python train.py --model="image flow-matching model" --dataset="made-up waving flags" --arch="dit" --objective="flow_matching" --cond_dim=192 --mlp_ratio=2 --fused_qkv=false --qk_norm=false --patch_size=[4, 4] --positions="learned" --eps=1e-06 --lr_schedule="step" --weight_decay=0.2
Rows from block 2 of a small image flow-matching model, named by matrix and row number. Rows with one number belong to one neuron. Each number is 500 + 25 x the weight over its row's rms, rounded and kept within 0 to 999. All counts start at 0. Numbers have three digits each.
After each neuron's rows are labels from the 100 images, of 14848 (inputs lightly noised), where the neuron reaches its highest value: "patch colour" is the nearest of a few named colours to the mean colour under the peak. Only what is clearly more common there than usual is listed. The data: made-up waving flags.
# fc1: MLP up (model.blocks.2.mlp.fc1.weight, 512x256), inputs 128-255
# fc2: MLP down (model.blocks.2.mlp.fc2.weight, 256x512, transposed), outputs 128-255

fc1.8:461502490496463531484529501532444467519516458477488507489480457544508502523501498535493510468493498502497510510528497481513453504517497516529507490466565500508508489496483475481501510500467511528522487503498518534549434550500479519491505486513499514483441495497548485551467489488539516480479411507470471465479499495516494495520494542461499481472458468459495478495538473511513497491517
fc2.8:518479514508521464514517501510517485489517512491537512518488501433470495496449468479514490517511502501481481479500544524495479529507496479485469509463507482507499482537472529455505482487522493521480437492520529472505486504485543471544470510498559511509463505470468496495495489514472509510532511550529491504496490471526507483485491496544486515473518443484481519473518535507525501491487
patch colour: orange

fc1.56:474497496503489489515491523480469485497453504536448464523485504497515497460503486514501513475526517533536515446533508513554492474489504508457507463490558520520502496492472459445474493522470547467535497495496457503483494500535474473524466469491511483498522532510473510503548519524532512499494517510514501533486471545488498535535516491503481502451485474465478553513561503525488498509509
fc2.56:498489491478501494520472485467501495503535530478459488484502478474499535501491467464503475502510494527489505497482511503515484484530497480488476522465503500513514528465505453556477490497460480524512542488478476504471475497505470496515538496498494492536459532471534504507508510470448476468517479516529488469538500457473476465500500494479536490445521518513492521481454472496490524456467
patch colour: pink

fc1.73:502488458500478504488536490519496492542446474511482469477554516502479437535480499531541530478479452535504501532508499498503508562492466510474520473517510531511552482494502505491468451529463566487463513480490473449465468503521519505505535497524510504493504459494493497571538519460506484510502477503503490495487526510500515492484496455490535519504479522522485510501484474484497464475471
fc2.73:502511507507478516501454542512511470500529511526456482490484478508472518510501482531517469488554527524479515486502500467504472475501458498536561527479548505503482452503528466524510505433475450471506487494520489518510492515524540487473488475524564497491474488495458487505500477437480504484529496510500503481483496488520540493514503483461525505524460526479467529561518515495508489500492
patch colour: purple

fc1.238:518510528495472461505441464462499457533508472508488487491477495448508522446483501497496504518514502547499483485487498551520465443514508518552496551487523521488524507496505477463493506473510521520454498508504482486527444508522518526528469533530503507510461503490548523529476470483498508493496474510516484511507512507536497434520536507493531489521543498459539499531519525517505498533512
fc2.238:425513471479515470506567454517490528467523467496488493503506515492541433551461495505470538508494503519465512504470527503529466440579487460487496475480524488500472488506513480521469492438509501501494482529519486490563454518495484534470509512497542494491498515512527528494482518484499522503505495469505513481515452503515467541488506476523488486520531487529497486513501521458501510529499
patch colour: brown

fc1.484:475497492509453521533475480462454472491515463483440508473467521534514502485467497525509504459462516529511529468497508504494494509499508516470524463503529490483510500511491473556539473512528536513500533512524503516519540542471489470504483490553480459506486479489495511480533484516484549473518490495511522499477515487534493538498466457448536509471487498533450484516505484476513474494491
fc2.484:511491512526497483514508481464509503509481469528486525479487525515494508526505513502499494461527512495506514521487487504500500528482463531489548509471535505512484504504520444461506482464497503490500529553528463493513488533493569512483482500503504497448485491533500517508486476487532532514488523551479519482495521485464528513487466530451452489471492530487526505506496512500509511517526
patch colour: grey

fc1.61:490530479504514515491501542506507529499567480504552505457495535444496489517459477467533461483528502515485493440466482506497517482503515481489487499515526494509498463504517542458439500477470489533484523512491454470463496506508515479455517515515496489510498515509486527522504460473498490480523517488509444487501505491476486447520528485481503502474503512586507477509488498462497460501494
fc2.61:461509440494509488465475451480487512466468485499525519505519536453537431521500532510503516478472498518528513450501528482544478484506505462495464473500530500510471525483503516532452491545515495476488471535520507480544462495488468544493461491503537485483499531527507547493498525476517505497505470518522508527479551489533511559521491488506498499489484484477504479516511492437484503526498
patch colour: purple

fc1.112:474496489495481457493527510507512525563467473493517505501516491487512518518491509491514488551505514504507486537469542530500489548511465483509545471494469459492480486492461545514548521486524519438520485489478469509479488503506456542478446501499524458501493462519471508525551493539509524527532514482474472478486522488521510519478498509502445529447527513517540506488495538482502516546508
fc2.112:512501469505518493475465492465517489497530474472510513498488512489506519459505503497478489556493502505491495510548500540475505509483487487438490481497508528493472485497453550457539523477519494509481477507518491520454529472524447492550530530513478509490510489519517519491542467495502485489501492511465530521503497495524506497518488521453498556457500498487483476509512541477460472513515
patch colour: purple

fc1.444:502512510506425499456498546464501464509515467522512484502500497530476493525493454527504519497446511520532533499516430488507463493529501537497474530481531489498536492497521512484524482499501500509487522523523491526503415497493515506539494507513519487523530528486488483490488495509443492510443491491463505518515478518511485528543492529502507518483526516487516444476516459509492520525494
fc2.444:527519484479546420506532521554514438503525539477538499492494496513466506500493465517495534517466508501438541510468477480494523484571513506463508521478525474511503530470482512481498537461521502529492506503504423479460456545484531464528504547493491510537509511485518504524459481506548506532466464508486497490500531505504508486458482496513489507493506515514491499498522520570506523472493
patch colour: orange

fc1.422:490524484524517493498546480508546516522493480545475488486452497512446471504525481550475490450519501503468527478531488514523505489479535550497453507482512552516553494488480500494489540498537486520490508504489509516537477471452511537530508563532475506468522499547529505519466486473546514458528446511479502481502526460501513546492498506502498539512506516497514478476502493511554439482568
fc2.422:519483524516512576486464481481467501488504517510513496485445497498536497464469496490489547438491489499508495497486471521485499497464458474466498506522501486511462506453485481526522540493476500509490467476493495489505499472543516520497490543514527506447529477503489496491551504539430516506475520520525560481500525521537497542474514476471486525528545525517496480532544490476521479513440
patch colour: brown

fc1.22:503514500511504525515477527526566554492491473521542496516490557506513506521524532488463513488505492529513534491484540483470460511469524497492489496519476546518530500526504500468497559475496492498493497460503526486476507505485524508519508463535469511475501504473510506486548538473477499477511453475502457515506490509511509551489531566488473528468504468506488505517498485464485504479540
fc2.22:536514514528512487521472464479545563494520453529499487478532481501450515491512520504461487436523515496494525483444529503480517507541519502484512517466506471509539502510496489530453478530528511510469494497513530519451511486461475513477482482493542508525503536490492480500511482451509482513507503508497473438502523534536506440525495539528476516503530509491545517537497519480531493496520
patch colour: pink

fc1.21:543491546489462487464483550473485504507423485507486473508502439489513526500516499507507492451462507544516487508484454484526496542490475493523487510492536518494499483511490520524515494453484489479503465457523496497456491502489491503503446466522479505487489508517485529528512494542502503500517523522516493474496511470487531477478474500498529511504449521511505467531472472462503499519472
fc2.21:509481506482521464474498522520473501487565521462483483526494470509457530506501486482481498477430523514446500494492425507429514544518501557483443502531539508519483489493530508500511474487492505534489493511511485499527526507517487513489526491479515490476479461500480486523536505496484486486549499510473480542461500498527545526512492507523486478509533510483509493498523503493519493445485
patch colour: grey

fc1.134:509466480536466471517505449520512481477517473523468507502479492524509499526433481518507513493471498521483493474491477541489476524485513499490495469530476467487502540501476473467514476466519486494498486514493451479467517535488495468503533483507471515513471481479513477503481476475490503486508504501521514467488530509510559518446457489530516529508503487508519450486508537532525493503515
fc2.134:480491514558512473520493479454503505495482511485448531481503484484531453463524495519473434538466489504511567499473538573500486519509524503519566544505484524487473505486503450532479510465493499514494468529518481503447525444503476523515490468501509498524502512512515518508452485504551497484481523537501501494490483487488509496473457504541474539515460466514502468441523509530530521477499
patch colour: pink

fc1.354:438487544513515498515466500481503491512500515511465484501484544511505526471498471510478481524549501517497501488488485483520500468479470519467495517558513476497509518481483479532496545495518483528487498476493446503480498495491510484551490523503504522464509532515489520504451475495489540496516467515538533471482477545515511444505521488526517504454517531492504453488492538525556464495475
fc2.354:549503501499493536521465481453506491514486519493514503492493458502531501516479482518516452489539500500508503462470444480503521458505488532511506514448499543499489496489512445501488463492499505482517522496498504484505487561508559505468536511515497501507491501469522498503437546489460475486495501515516487529523536498433525510517503497493492519484460428498524485468506535496483548505528
patch colour: orange

fc1.167:501484529519532523527447461518499501490540479552489516538484480515541503501514477526515493517488487511519513490496516493482478487503500531481475462481497511505512511499497442427515502517527493518466467520505489512518463508520453481532560510512480487506493464490519502524462480452451496497496472548501512528481520492560491475525491494461534446530534481488517498495520508529503496461498
fc2.167:506482496526489472490520497480524529504479487476502479513515519489540500504529450502503489511485497516488520514474498485543481476490504513553530498496480486504509514504475455545473511518504514510514474563514491497541504489501468482498485471492516492475507478498473492475503480483471489508518489520492552492550478486501544483506500490476495472529432549530534526521489471488483480443520
patch colour: brown

fc1.275:555459447524507496466482457513484466467510466494521501497475519489510540450465501503506549506498512499488473485492501496488456512496468535507476513541511485480515477516506506490523480456515480495475473476515468450490446501484530488489536491508456501510489491505511447505504494456520502476520495515481483484461539520498552464471509490449509544462496494547498489486532471501522487494498
fc2.275:488499457535509489453505481460496524528466467501529500514504495487500526497487485495513510512481503511507521491496505477485494476473491503480502467427509503497505484478487507504487506514490491491490511503501474503466413493485522484529483526473511481503507500498490552501509479498458494489502492490500517497483504466527520525475446505526504492469506490435491542467484454479503506484492
patch colour: purple

fc1.2:493517457506540478505486501502509481510505505526475478477499459511536495538540496538504506533494519487475497495525507484510486514491470498512458504534464490477498501510471483530467492510549506521496497523500479482488521513481466543496517458468481500501489507502478488518507481439495499506525468554495495490479540506467497518566491512530537476524528533477497553562491479507531509552525
fc2.2:515538450493472536511481511474501542522477475491482462540488491496528520495466529514549499519508483481522467474469535524464542489500558501518519469478479511499491471471480513481524496508535485481512459478526487493484509519501461515505462453520486517488512496507478510535503511501534523525515443536523522491485447462529496497479493514470518479479461472509529528495510491502523496486525
patch colour: pink

fc1.312:488515495503514479484504556495501488501487484509477495523507514598533536498527491526513539490487530526480492510529517470485459520509474495450507474512547532495515479461464488486528496471520499484485479483513466479528442524495474564492519467496511501487524496508492476519487489514474513507477470507521476442496513484497498497487489507519484528505516476500474496510495489486512499451461
fc2.312:476484491508498510544500507521474532490482518518516474508476518465488481516501489503487532478513498500477520529455534456518472478549496522525512495494551442476509507474494490508484503517515522526455508448520482492492468488466518516477509499479490497515491502472486548508481513478517506505489495510502529511462454495531492476514501488489457494548473523482507529486496472519521524542476
patch colour: orange; yellow

fc1.20:506496516496508497453493515475496494495503466480508494508508464501517488459501521531498525544477559481499492478457484509492480530510496511509462508482516501522477495490518478488494501404479518453528495434520518482483502474462510441458489526483496516540489488523494491533487517519488537493484532514532467528492499505506506474507472497515451469470453523506530482482474504517534514494522
fc2.20:506503509490444506529523520586492521494451493458501487502489509509535476454494455500502562524401521502521493507525506499499466460495528518515494512490473519511488511525505483537495494426502519482490480517492501515575467458493466477492504443513467501510500509524505470497516531487477502503497475503543514497496474520468462488535501492471533510499489484484481510477551515478500507509507
patch colour: grey

fc1.245:484514489495483517531530530477519516490477472511429505518512498503476532515495463484488527493449493458497493468476521465524506479489497496470551482524509503446526494521475471464506491486489531514548498560541504492515505513495510512480510461513528466488475519480484503481494501505470510489490523503534558503500479507496485462534503478512440493486490487490510485535532489524495496491501
fc2.245:508532460496508481478486484517526438479526476503438494490498477518503442488457520459493468535484495479520493512489512497493509491497506478504430482467491513491514530512455498548468544535490487509524476438464486513478483494513508489508474493440461496498498515475509497484546533509533498468525483518525446506500503522503486501465511482532533520486509465493514505426469523476512493504478
patch colour: brown

fc1.151:481467553510504497481474488489490475490503475539518485501502526527554516481479486491519506472495510486483466485461480487511471508485491489507484503512513549496530488532529502478487525513503497502524489500490466481492478504462572479504493539517520488477494503490500476506549445508513517503522484496483491551471485493499484489533506467487486526488493500508543498493504501469507510480486
fc2.151:535497520490509538486480489496497485496513531476483492494485534508460518527490511500495471467492508507489458495545504498477489556534518494486471498545497475490506486478486554484511517513505483498487488524488471498495516459495573507503461591514499496498500502528492522486485496510486492489549510496447430474492533485528463510541520494460485515480527543483520524552517460477504477508512
patch colour: pink

fc1.494:503499525500480498482477525499505516456502477493500527545520538499526525510473520453559509481481506530525496513481486502509513478499573507508555512507507476489551476498513477528495534494480510486488521501462495548497499482532528462531488479480487448493512452494491494557513480470503539475506475524480484472493506498471502480485515504508474514505497527519550479505488489555497544507410
fc2.494:528512517506508537491478464506491525503490488523456496516464527509533475462492497444483534480481454509486510499543482483506501514504515505483464487450470508501489511445453501454530477542495485511505521543571457480509494529484554495491516469540475467520532506495531485466524498488501476474485455519511528526476513482483511522485490508472538509491519468475494494493501503515469427521445
patch colour: purple